config.yaml
model: "encoder-decoder audio transcriber"
dataset: "telephone keypad tones over noise or synthetic speech"
train_examples: 39062
time_shift_ms: 100
n_mels: 80
hop_length: 160
input: "mfcc"
spec_augment: true
win_length: 512
tokenizer: "word"
vocab_size: 20
encoder_arch: "transformer"
encoder_norm: "layernorm"
encoder_norm_position: "pre"
encoder_activation: "geglu"
encoder_head_dim: 64
encoder_fused_qkv: true
encoder_bias: "all"
encoder_qk_norm: false
encoder_layer_scale_init: 0.1
encoder_parallel_block: false
encoder_moe: "top_k"
encoder_num_experts: 8
encoder_moe_every: 1
encoder_expert_mlp_ratio: 0.5
encoder_experts_per_token: 1
encoder_shared_expert: false
encoder_subsampling: 4
encoder_layers: 16
encoder_width: 192
encoder_positions: "sincos"
fusion: "prefix"
label_smoothing: 0.05
decoder_width: 256
decoder_layers: 6
decoder_norm: "layernorm"
decoder_norm_position: "pre"
decoder_activation: "gelu"
decoder_mlp_ratio: 3
decoder_head_dim: 64
decoder_fused_qkv: true
decoder_bias: "qkv"
decoder_qk_norm: false
decoder_parallel_block: false
decoder_inner_norm: false
decoder_positions: "learned"
decoder_prefix_bidirectional: false
decoder_connector: "mlp"
decoder_tie_embeddings: true
residual_init: "scaled_by_depth"
optimizer: "soap"
beta2: 0.99
lr: 0.0013
beta1: 0.9
shampoo_beta: 0.99
eps: 1e-08
precondition_frequency: 10
max_precond_dim: 512
one_sided: false
adamw_lr_other_params: 0.0007
steps: 10100
batch_size: 384
epochs: 99.3
lr_schedule: "step"
warmup_steps: 500
weight_decay: 0.2
adamw_weight_decay_other_params: 0.01
Rows from block 9 of the audio encoder of a small encoder-decoder audio transcriber, named by matrix and row number. Rows with one number within an expert belong to one neuron, the router's apart. Each number is 128 + 24 x the weight over its row's rms, rounded and kept within 0 to 255. All counts start at 0. Numbers have three digits each. After the name is the row's rms in percent of the matrix's.
Before each expert's rows are labels from the 100 clips, of 14848, where the router gives the expert most weight on average: "strongest on" is what is common among them. Only what is clearly more common there than usual is listed. The data: telephone keypad tones over noise or synthetic speech. In brackets: how many of the 100, against the usual share in percent.
# router: router (encoder.blocks.9.mlp.router.weight, 8x192, trained with AdamW), inputs 96-191
# gate: expert gate (encoder.blocks.9.mlp.gate, 8x96x192), inputs 96-191
# up: expert up (encoder.blocks.9.mlp.up, 8x96x192), inputs 96-191
# down: expert down (encoder.blocks.9.mlp.down, 8x192x96, transposed), outputs 96-191

# expert 0
strongest on: reverberation (100 vs 24.8); number of keys: 3 (29 vs 10.5)
router.0 088:123125144168131138122152122144165153131110134165140129143115149175168053148122128138127125122107152120128089091107123112114130144127102124146130134160070187120077131122133110124147123080088094113093088129106163125128102165139126167122134137143146085112140165132114118120137121133123120097
gate.0 102:080176107105149099156137087163127137126110119115157138128134127106148107158143138090114176118120122102114116121104091137122180124133049097117168110143111193142063138116160129112102102150140139121139178113108131145126156122160095137137117139141144095126147177130107098103117117152113130121
up.0 106:162090144152118174114124179098108121117157139148091114130146124155099137098123134152148076136129128152124143143148137127135076122152184168134112155135122091119161099122098104141135170112142134126131081151148129132126105137100159105123134123110102145138095099116143137166138134120136122124
down.0 109:107138145113164125112117111113133095127148125123102139121133122114165110095121135120088092139135103107150132130106170118135112179144091150115105125141172162132113120111140161106160077164165150156133153121146132153104122151132152073138119171131143099139105090092180149101109101146153136120
gate.1 108:146176110127189102141145138125119157126130085114101117094099098110132080127145146140127139134124100153137146102156140165149125142158130150126100090154119146139096114124110061127159131128109124141139141136135181102111089136122105124114111110168190103122126122177079136137144109124093133117
up.1 109:145078179157099165141138139135118106100147151157146157136164118157170174108144070118154107161137153143125129150073160136131116094122123097141118145114153078093087115144149170098156144095113121143118128133101112130099147100122142101151106134076103198104117152127128121123125143123145131143
down.1 104:110128127092105143134155147157127090113144184143128133131120124131155106127083144144131134157091125106128158137142130143132156160121126117150087126131145130126109155126106131130135117177143120123164150135161189142127125134119107145083123106123148134105148121109136139131153136117140151152
gate.2 080:123163151141126081123117161122163139131082110076102119052115088107128118127135131157120124117157161141133160126112162113118113149176105118097129125158112168119110118139113184137109112164115150149120149157144150113136135088108142113153160115129141131132079103139108144129136106108133137105
up.2 083:117108119150124148148127097133141136127146124199141168188149149155121128122129122074112140142090108109152083117147082128143127135082141118150127099114138088146133110128138130118121130106159121125137111141122103134120131124146138140100112117122104119147167166126141106171122139131103114136
down.2 082:136146085078137129139124140120166053130138142092115134157140113172134161127088114140101149130135138163112126148144116101075175140150132134122106122135107128156151134094102132147105163165124141104063125177148167129159127149119119140098128117117087076158119130152150154154141103138132117115
gate.3 092:129099140187102121128104095116117103179145156112106143151173102131156126176140122103139142123110141123139125123100124107168141152110088136144134082132121113092097120116117145095110121125084132098112124144143127148157150152148153097135101110097078136125119129144148151102127099160120129168
up.3 091:101138103124111146178125095152133135112152135128124087139155178126134112120131109135143102123121113148149133103105145130140173138099175123123102159167147114132151117065096150156167151148100119153136148126115158112122122095150129117095122110121148132131114139096142145116097088134116119136
down.3 094:090137134141144155169117123125132115139151152134138103139115126137123154126107091062139121090158135112142123133113114133119103088129096121148117185116102089130109098118149139113084174120119067150126128130120106101156125159152171111134102131088149146119133132138103134123108126148142136123

# expert 4
strongest on: number of keys: 1 (78 vs 11.2); mains hum (43 vs 17.6)
router.4 077:138145108128088139139157111113121111146101111115119095124110104104131099141148112142147147155180161118146172114137135123132145151119157151156145123077138103179111123112163103143099127090152158125113075146113150153121141148149186129099127099190148089141126118120166170138138142118143137101
gate.0 083:164100139148151156095109117155129142149130120133092139117132116106136172137161131148147118120110128126102132114123110138128108121129099132117107103093095168118104139120150137108113155135163127146133168160130110180133066119154121142105072121170120111097129123158132083124153151151160109081
up.0 079:150146122126142107136116118115092145130151122113104174134084113142142141143148098174096108109134094151156128167139135109122095135147132125116073147104116166122144154135147121128124093097134172124138152134114162115148112097105106092151111137084116157138167116134135113120139110161114120142
down.0 087:057133133176136137138089142102107138139143085092155116130131137165116108130093115127145106096150150147127170122117112124144105081089129175127064139136131081171092165132134137124141148166138161130117085124163151100116140164138134153121142160150140134112152160136145134144160121125131111128
gate.1 084:137127137137104128178109126105093145113117134147153144182097147128131138139108175106111112134146127135133112141110108167147126100126147095135115093113121128061160139111174106121159119106103129128143140133135114109133106162127098114141128122109110110137136106131097176107045113172160149102
up.1 088:111123133094122116141098118088120170137115130114123114165109147112127136131157160121130111124131063121149154115129126136104116117115107123142141079134122174079144125114172125107147108143083114118115112153169138119150125108176111116097108134117111128135131104162134184130084142150168123105
down.1 089:144139147125166120131083158127130089156127114108161140154128113134085117153123109092095127129116152137116111147141133140144168151147099127116117139132071105117129098144143118147145124119092147091120101083143142146154133132165166129170117110128165126134104111142135132124164092122121123109
gate.2 090:160168133116121115118149154136131134151125135121126108136119187143099120123103098141116116119096119115154110148100082109108143150173175061165112104131129103105131162116152163155125134119106092108118076125122126134083145126098117143107133123112147167117153136126147137179139129106087114136
up.2 098:140115142139114132156126115127129128106129138166126148134114102106164157121098153136170116088138108183118133124143136138144120124086129135108090161117135143137105117114099114097108090127136094159132156127120105097131129115111138176103114119116133109118153158155110116113123130106149161116
down.2 090:101131176111106111110071137103146148123155089115166140090120135156145142116156114106147090140100102122126136133122132086121150110127131128105107146104132134142170123110090149117103131113139111115161106126187108144132093090117126122135115131095121087102184097128126111131161135092113063160
gate.3 094:170159101116149106115109136121132154168102096111087103147130119126115104155138124155119163124102111105080140146121156139096092157153159126120118119125148121115136162102121129133153172184133107179168129124115076136119115145114135125116106099145127119099134127113080148190107113132097103149
up.3 089:116105137098091118148138156106112139127110208142124132106099148105147131127118137088169094164129155152152098109124067078156131088097126098141083187134135108132095125139121160120095085147084150085121126130132128116147087114118132101146138156127166132110106142182139145096102131128140120142
down.3 089:151121112162056105139116146136099112139130134104104114173134132104145104117176115107140113185135132104135156117142156120155138124147106122133136115125100130110132167118139118104137119109144171112095162157127130162136093139131132130120158137148122100131160158104161112125117118143164138142

# expert 2
strongest on: key "D" (91 vs 26.3); reverberation (90 vs 24.8); key "*" (57 vs 26.8); last key: D (35 vs 6.2)
router.2 108:134104116102132159124131132149110133110119086167160145104156105125117125095136117105100117115107136100114144132168080104126134135132075114140139127160116108148130101086121146135143133136133169149123148151126144140113105114135157109166159146140098126111072126149132157179127127132146124088
gate.0 094:138137144126150107122141144134114122145131100129092125103122102122168129134131211172126102108138119121136145128133142137115099096112134166131147097155143071128135075100100095132134128113176173119125110094143105098135154128144120148141152123127120103110074143088159105128130141154112107116
up.0 089:107109137143123136128146133136119099105113126130119138118102139145129140130133079137165112110109141175123146127108177123134130160141146074114095092116163121099146173136116100141134177152112114137118117086141185127128092137105125097114136120097129141147172148115136163155141106109153132143
down.0 103:186143118089126111074127100085119163108139118133130124122139174129088137161115137139122153113155114141103096125127145139101146147131124129143135138106099161084135136134157146140139142134146121080168149164113127140101131120151126093128154134148145111107178071118105120120153164128144106088
gate.1 085:136130105124113143173153160139125106143137127126156128162153082109116135139171102119120164113119094116110126118122135110101154099108102102117123057113092095167142173101114141141132143106084137104125101118103145122137113119148146152119148096111148159131137123150104123102123162173143120117
up.1 085:123129136114102136175125128181122113100155143143135086112163099114109142118168137139121132159134121133115114121139145134112136133126082090144136102126136100161100204109142130143152113155091136107128149108111117103137098121170132157158157091098117149152131126147147143135107163108172097153
down.1 106:130159139148122118121120107129166124160120110141165139120124098170150121162101126106121113134164151147111135114096134109136124145109120090097126121091136125194160186085099103155159138124082121152125125157119127121122104109096112122125111121096123124155096112125124119137124137157121162162
gate.2 112:116123136163135099168163098132136099147169141131106127125106124112131112129114109130142126131161099068128137148122127115116118139114137126121139088102099166129123116093125158080106102135139148109116099165138137120154100132125158155150169091092135150170144140149114153143208133102140109127
up.2 111:149143124108123174103114145137118177119097111142168121151154130135126132116146141118141145143116138167138086125135120143119129103167143134147104175121159093135147187159122088136158146111117123158140145095114140121116135125131098100140092162139121108095129126132131097118097135138106137134
down.2 103:131080154133144114158101079124137128123133106119100158127156169129089149113125104129146160105134160111113135139092142134147112131157113180078131060153125140140130074117169143149150162168145165116130123141157152128143081121132135116118170111144140161148127094152136145139112164122140152139
gate.3 118:124141118174122109122157100129143152115107167080120093110132114109131161139135159133125112094132121145121166154095148115139176120131092123140104088156166120107120154125094114154123114151127129126121122171119136118114118148160119111108172151146073106133127165125121179171157130157128104144
up.3 115:130139126169099106120168100138126155097110149108123094115153118122131157132146166104131138124128074119107130148112128125115193103128086129105108110155167138134127123091117104087148135141147125103145118156125136103135122133135157101088139119146086122129159151127118189178164163135143118148
down.3 105:139128150140107127138114139140115112148135137098171132071072138120122146148145110129182133152145106152156138129165126148122067065115157130131132137149075088109124129134117132124095174186102106107117162101166094117107132147120135143164156117126145144128133130104123112126127121142108116097

# expert 7
strongest on: reverberation (86 vs 24.8); key "3" (73 vs 26.5); key "9" (71 vs 26.6); key "#" (55 vs 26.7)
router.7 123:118128148106145122111116124104119148127172136079111131131111127128126129120129165117118102097121117150170126132082145114140106113182167117128141131111129143119123085146127142159154130145122130148167167110122113123120119140104129133134119141120088116167158154127171115129118132157108145124
gate.0 101:085089159114104127152088152144119106122131162178139130141125142138099115155123123086114144174111162103137162156118148110135153115108116129150137099127156123135164154120113124144158155088134141106107137134130125114141143102165118140143132122092099110165143113148118113123130123132125085120
up.0 100:102112131105091103184117160086096118169133151144121132116115179140122099122092192096128120172146150131123149127103135135127168104142124142119128081121142173146121135106145119145163142109160142119092112108150117132163124098158133105153125087114125098143139129115135127154112132151140084140
down.0 096:141113145081150097121111133130076155113124125141122108125110136123140145111127129116128130130092135127086127129178126092151131120159145133142137138152163116101114140150188137133105149168157123087136169135148116134138098112132107118129125134107112130158119098130150134122079131109190145150
gate.1 095:180122132086127103105103169117083174120106109162073097136139125134100146121121162158144125121101127083159145133147147097158125141171114134149127111112114121129175117142154139134116217151140104122139169154118128104131113101152105126143143129135130152145120159113131096116103143165085122138
up.1 094:147126143083138095117095181102086147109115114135079092136133123115098154129133163165136125099101130078154141138158149070157139139167107142154129123100112111143156118162129120144116198132139131129138153153134135110121136111147129140130137120168126156135138157095109085123107135144113124133
down.1 089:145118132104174155149160119125136143118151131138146088138144140113135143127123161151093094126153110168120129123124144129122147120087102156147129150133135130143105159123121139110152130116140122112139145129117083132080109123095155142120093110136106074133130167096092123164089140118151138130
gate.2 106:097103122158152144153153132130105104107105135109113103153132134119146075142146130119104115134101132103090126069175113142151138153128157148150154137125089147118124087095134158113118167081117177123121158140125138135156090148175138183153136188126157126153122127132141141124128119116193112105
up.2 106:097086112127168155158139113111092135108101092111156150108085157146176105127138136127124132141128142147102118068131089150165138149129183150165153130148125125107118113121120149127135136065113153119171151115132114153123089129145125094135132157118162093159118117136155178141090104084125083118
down.2 108:125132118095135132160094111148197100113127144085091159135168123101130133107149095132093132125128144128133138124112126101088125113127132157143098124106159114110134186159090135170123153157152162117113138123125168104154148129131104101132085121112115144117138135150149113138115132123116146086
gate.3 099:159165108153128098128142116185134091119152146096094111119125141115073111129148143113113131106132107125141140134124128111143156150117091131122110129136084161149098134112115098177122090115156143126130172120151111121128116177139109076118115142105109114132137145139153122120119146170098128134
up.3 102:073111139116117158109097135080109158123101137150150128142123116144148133126107137154136113137135160126103127102140148160133121105125203098153142133135166098124141152181113153130177150100111108130113098145109150134127153087100103159131117110125138122169127144124127197112145106136103128104
down.3 097:138151120116142139125154144125088097111100132077138142087152121133121110188102167139154085102136117097158134147143112124135139154126070091091136141123125119124127135106137144144152105131150106146106182141100111136131124140110156147056184142160133142110123086137128133129129110126137180148

# expert 3
strongest on: key "0" (91 vs 26.7); key "8" (71 vs 26.8); mains hum (58 vs 17.6); number of keys: 9 (57 vs 11.1)
router.3 100:149099117141089119127107113125127118103119123140125143151138140098096124097126103150158155162148124145099115152105159074106138152062107126144121137092101102129138153144118099103105127127141118115124092144089130129152123133157115147114143145148170129093141130135160108098133121098135137200
gate.0 123:117086114148118140093073156090158115129137129109086121140120120171129119135101116132143136131149130127115136159116129141153095140121143202129111094131122085131102132121143129164137135117103128082106111144126156118147117120186150139152149162132143139122105131155151133112134097209132120125
up.0 119:149141152126135106154188137158108163126133126141175145130147149127138153137138144123108118115126106119122150077133123120115150122136110070144133137109107164120156112116114122114144110152132123148149169112135135139116134150087094113091122100137095113124125134091083123154147135046110121142
down.0 124:108116160189136126152166103143125144113147135117127137117126092118121070098127159094162123135116138151139130140189151118142119119126122082103159143100129124103160123133121132126131125176137093166093159075140141131161146142148133143104108132130148147150141157134126151133137106101125154120
gate.1 108:094157106074144115126129117130134111094173161105111115085160104100105158131095131179138096147121107113119124179159173108146134125113116136105092144116097133100141146149131111150122099151140127125094131149148085127110161116148129138172133151126119162112123117132208120115130116154122134170
up.1 104:115150099091138123117125123120107115119158161124108110095161093098104166141107132155135085149132116128131138159168155144135133137089105117105107134113122127105112157160125117157111079164153123131091138147118093113128157130142118143168117152119139173116107105125184102107153121145098116161
down.1 106:130111101129124149108115133126125120145140141136143157082136158101193122174178106154162076087120120137198131122108137144136092130120128159129140146149128136140130133107125088107089131133137149125148124152126117127101135104124119121108137117142149105133106145152086130114114097131129127147
gate.2 103:080138091106132147109094101142110097115150090108110126127129129094095095149116149130134124150095170114130089174119162119122151149120175149130106101112106105111134114106101103167129145142104122141117160144121130175130128125128126112121124115136147126112112117108114093115102117087100141139
up.2 105:160120142113147102124148113101120149122111179152134115097106128166160149124156111137132130116153139128140149093128075110136102093118096099100148137141150144126149142139149157085132127116128153113145098094148132065107153143108136167132137127118098130125120143138166128147156153163154113106
down.2 109:132122123138141147143154109151097087099128167103115103110143131144114140123151160132111113121123142153187127145153112154148185166122125126120089124112122113120122171145113105180127130124119104120151080098134145097126145138132123131160126111145102107134143117169150157120153130080127096071
gate.3 098:096102117150152146103178173115108120117153095112128160076111145115071116115121115124118117160151132140136093165132122144146158164115196078133120110130115116140159086144148157144159111154133148097092149102089140146161125123136105180100189115117143151124126170119089157108152090168138116139
up.3 095:086148074099120140136130138155128093155139103160093133126139113104064108145138138143111126118155141100160150137111112082106132134098137097161117148085142095122115136157138132106156176122150076104128135140139127111122126139081146113165128146078129132117119133124128131098137118150132120130
down.3 093:094133103100113154145112148130133111110100108155156118138148080140125138120105147133150134123161103172151112066140145157131100128136130125126147100120115158098158120100163134086082139143105164125143143154150145147112126144133107120097140170114110142113146174166139178136125109126101110177

# expert 5
strongest on: number of keys: 1 (89 vs 11.2); rumble (44 vs 18)
router.5 085:078136134109135121106119119167093079118156107100109144140168164131134104099128114101123133117121105113130185091119147107137130117124096139132124142131167115149121152144099137095095081120159167124133095140099130168144129088138138059116128147118120151127121152127125098128147167149141120109
gate.0 087:137135126130162149088113135118144186076153097139129120184107129121193124161131121112129152106130082130104113137120099132140137136089134120142159129133075142163128134159155110118116126100104151130153139095138133101106156126161099124190125127111144125132129118121116112146086094136150102136
up.0 081:122143111127150130115106162136134149102151085135104132150113133109122110137102116104142180132100079112102146120077135152086092131102125106113144116158116143167132123138136127155173183171115135150148152091122132131136138118196139149149121146138131082141148122061102149143123127119158127140
down.0 090:132133150090156155093170159117112120177116178114080155107139135093081139118141139127148123118119163124137076150131104098137110170142104093183131134140130137131123165125159114131150147104114067116091128120141154139159163157122145112140113107093157144139158102103129114102159123135135113113
gate.1 108:101136136050095177115097144145138127126085144126120168145102122123111162148091165140151128147109119112123135103158121136114080134150151111146136125132119116112138124133133165141113104112127170098121131126119108152125133160112165147172154133123119173156162132087091131119181108143097136102
up.1 111:138142118203147086145150108106127106123170098126114104111145131161137099117171100138100147114155139123112127151107121127129157135073076156110125133098098146158134131125110078103144155146135099145135112133136134107132116115136113111122078114144147080091098118155161113138095117106157130157
down.1 108:125144130116164158074151149116139115135099135129135095170132138133127139148126115112120094122100107127116109155151127140154075091122084137124131136158081097118138130183066149151154188136143147147133168083116101118111128102101119140102159071120098161147117150105132134116068169083125147128
gate.2 117:134228123127135102152137072127145109132126134127149142139102100067143110145091124113118093120133147114138110119120157145134147140098140152186134112084097155096155095117120141158179160137160112125117113165109094131158119122133126113115144134116127180180175115152117140118106120083142112137
up.2 116:126077149148087170097147120128120134114132120160126124114129168143130122116172127146113143140112148122126120142141123110132134133147126122048143140144169098135106140140139150093082099144117102155117127117119155126103111127100147173078157100160104077091098143129161142132127144155109137145
down.2 116:115140138138116116127136122116199155152126126123118155148124179184151149089115114115128101112138095128140126118153109105087118116149140130146078126162151123094145150108099134127128129137129153116156108110134150192136152148133113165135064128136146140117113176176139120105160128159094058126
gate.3 087:147135112172122152134146125146148129092088124136143118171128158077141173129121140120114122117131114098108107124148125126137172114127154130140164084111120120130109119142128142158136104154185167134161182133140123109114175145107160118062151095120145126147157092094138152132106133141134123110
up.3 087:159112166063141113109152154107135114130137143133139138089125118159105162153160126118162127151091146134141147097126170151137081143121128114127114178108104120139126103119105123116145196121088087162090120123117156127151119161127126157129096138116094151144124128153140152162171120110138153126
down.3 095:082130112131155136185139104110202164164145093132131131125125106151130130141111105155164157141136121099130087136089106136146130116142125105127067108117170118142167134150104147133110151131159118137128121118108101125140144114131114125173136104143075139110131146152125104117151131118071126163

# expert 1
strongest on: reverberation (92 vs 24.8); key "B" (71 vs 26.4); key "5" (69 vs 26.7); key "4" (67 vs 26.9)
router.1 125:134153116135149091134105142091121131154107131109106107117107099129125153157088087097130131141100144128125091155128133173142125118112114140145132129133137130107152150151120103138146147104110085122125134159189141134129168136127089141169108100148153184137143103121110079112113133110106134090
gate.0 116:129128122088098153129126134164143130136132109103145130099109119132102085092141117156132113119107145134081106164116097121118126140131165127130125128089113159112134139125096132107139132129127141129104155120129171125166124156141116128157142145112124149095176121142106110106161178133107124145
up.0 122:120099131118115161085152122143137147167139095128134119074128129117107119084148135148126101128102116151128130154129142118104108134152196130133129108114117175116141158142118147100171144123122141078106143123140118106141128181148111106151141097097125124100160115142110143098186142109132143097
down.0 103:152103110137072189177148147130097148143133111153131113174150103150126125145145125159148131154138104137119094137097155115148129158100152135131184124080113101145146127084146145115123132138138183090107109133121136140115102123121123138085098088139145136092090141126104150118094092080158107126
gate.1 103:133126119168109093131137114109154132127117116128128148112130138127097139127132104123144117145143128081162123128144129138134079140114144098152159127121090163154142161085144126098116145113080131106126107149143135119118125186103100091069110212147147179103113100116144135099121136082151155118
up.1 100:109154116096117132152148122115171126131117129084112126130159088102100153121144128139153089129118097113135133138146088140091133140132174134145133124130118175136108118074153132094086135094089123080122141132167128123118129138131132116119111202171182142137120118142136173123126158076168141145
down.1 102:127152097112159133135113139131152162136121087126153146095162161091123120147164120119092146168123124113115104095120120134108123077114115115147081094128177141112132130114093132099108117123168116117103148182128145113146106116135122076092103126089157105129088149101110127129121121139133111117
gate.2 116:122113143123126116130123127152179114114123101099116127124136120125128134142139109109105099103227180118118118147095127140172126170122120139116125078094133143155137109137138119097137119104118106079128112137105123148140142099149108127109151119138155094129118111167098112118121113119127127180
up.2 118:129129143139157144132114126130115112165123156146115123120131116116126097117111174173114135123056103141152116116127156112093115106144153116137144162155128120109100113112120130149109125142107121187127129116158175103124094151114133127146121103093097141116147182130129138132144164155137107067
down.2 106:092091144119100103105157161145125105130121107119109106103130114143114156134123129091133117151126130127135115104145096152126103100185125103138067121143128065110137131133136150123152105147149143104117149149123126124138157158142112140130134143105113181128117070098129135153122150110137141147
gate.3 112:152143119109125114125127178124165133100094157164113101127163132124124114143095096118109127130093175091097089143112113144122138134154125159100107116131130167101136145118133105158106115135129161127124124175180127133132147097103118124157131110140146106142119122106153095092129084148098166129
up.3 116:151150103122131155132141169099099121114137135187126108125166137168085078144102121109125138137124150103113064146150125177079174112117092091105116155094086144126125175172133112116105121127129133142096123121147104146128120133115103107110116094137112146147133140106125142108138138078112129125
down.3 106:119122150124129144109128098104139118155130130121113134157140130153124135135146159112133150086127129129146074077130143149128144123131128147154088125092074134119140136161117129120126123119142108096158118130137114147140116150154192121165135124108155172110122117092123127150123130110118100150

# expert 6
strongest on: number of keys: 1 (81 vs 11.2); mains hum (38 vs 17.6)
router.6 080:134096130140091179133103108138148119126119112140126144106109138113120129098123102131097147152120145116114147106107141121131163164136147180127139114149124072172114126114132161131114112118156126132128121164147130128139130116184156111130135126170161102133115160147152135121201114137138161108
gate.0 127:146079126080137117170124118132151147140114107117108159118138117129086161131110133118124176169117107152153131100127101100109125138118106128103155072132132092164136117149131128131131119142140167134151118149153110131112117114154133112145151176126116145123139104115159102144138184081164144122
up.0 127:185115141073138135149132145109134144111083084089138139131135144143077123118102134110147181130140088154175138138114110141141138149123114117104153105154109108145126128127150096110116129121148137111115130158157089117105156123155134114129149162132121125131111127123132118170155179109158153132
down.0 114:130142155095089107129104119131195131097141125115172135114118111158129148145167159157085109155120137134096157100113127145125127105110116129165083105093140173134105100092140135127144117116120147145120142131098165132156116145125135117106143178162155076134131129119109160132116145155179150156
gate.1 099:142111175140112091131114174099133124152143130114164139104117113139138143170124123133075127138119132115076133126132119131129123143130127099142155085162103153117146119129102102112155145092079140098139108116133121123134195094151086123122102101129113161138118121149124129133103109104124110173
up.1 099:125152127121133101078100084158160130074097102137101067139150134124141124121161128121147167099124125166141110163139081168135097137113166111102148098153105119103113145113140149106132107145122114183128078138167157130149109120166144139124110129106148146140146138118125083120161111121095155154
down.1 116:131137142140153093134179157101127123186100094110083179115118157124132140121110161128127162123136158124139141140140110110143129150090111134112132133121136099075117138113149130113112141109099115126136073133116132140177110145142136153123104105133109109091126127132127096130120158151151140124
gate.2 085:134122146155135123089114109116104129135099126151165130135135116097119065125170135127133139146098117111164140119112111118100149103174162142126204149073113147145196131124138097134139165132158120152081087104119100128116126119118127116178159097126113141144118144092149170141121140123170083097
up.2 088:105133118104122111156097132145110160156159141109091142147125174147155128108129122140126088154147119134102114099126162127127120207146142170119087116152133139167163149117109151128123108125134126123123125164155126105130124106104121096133091142137116057097139122112099121155123085170123148126
down.2 098:128089144132154102118167152115113132111112110099120136141140116116110124156148150132147145120132106111099113137145150117105149132136114161088109125119076103111167133116102155150114115129136100139123107111116120132083138164103139142157146142142128131135144143142175116067098083146127124083
gate.3 102:143102133155152130131120120136116168116116105122147109111099099144132103106128091121186091086151097165131107148100132133117136137112137159101130124109126078170115136140120144153120130122111115135140123130107167090145123150147150110126099092154100098116125121136119157125135135137160067070
up.3 101:117137119068089099116113130106130092126134132142090123137175141142139154170126129132094167135118108125103139109120109106164116124126150127120144139150122159125129139116128142104124117157136131093166102139140120124119137101119147131120167132125148170114145160133134120089142122113076135191
down.3 100:135130145111148073117167103153133113121104098115143137132157143116135134155089134145109112122124113135135122128121144095128108103136163152164121145114116110093138103145114125097142145114080112118144090116087176107149107139125121128085162129117115128101105154117097112148082188128096108128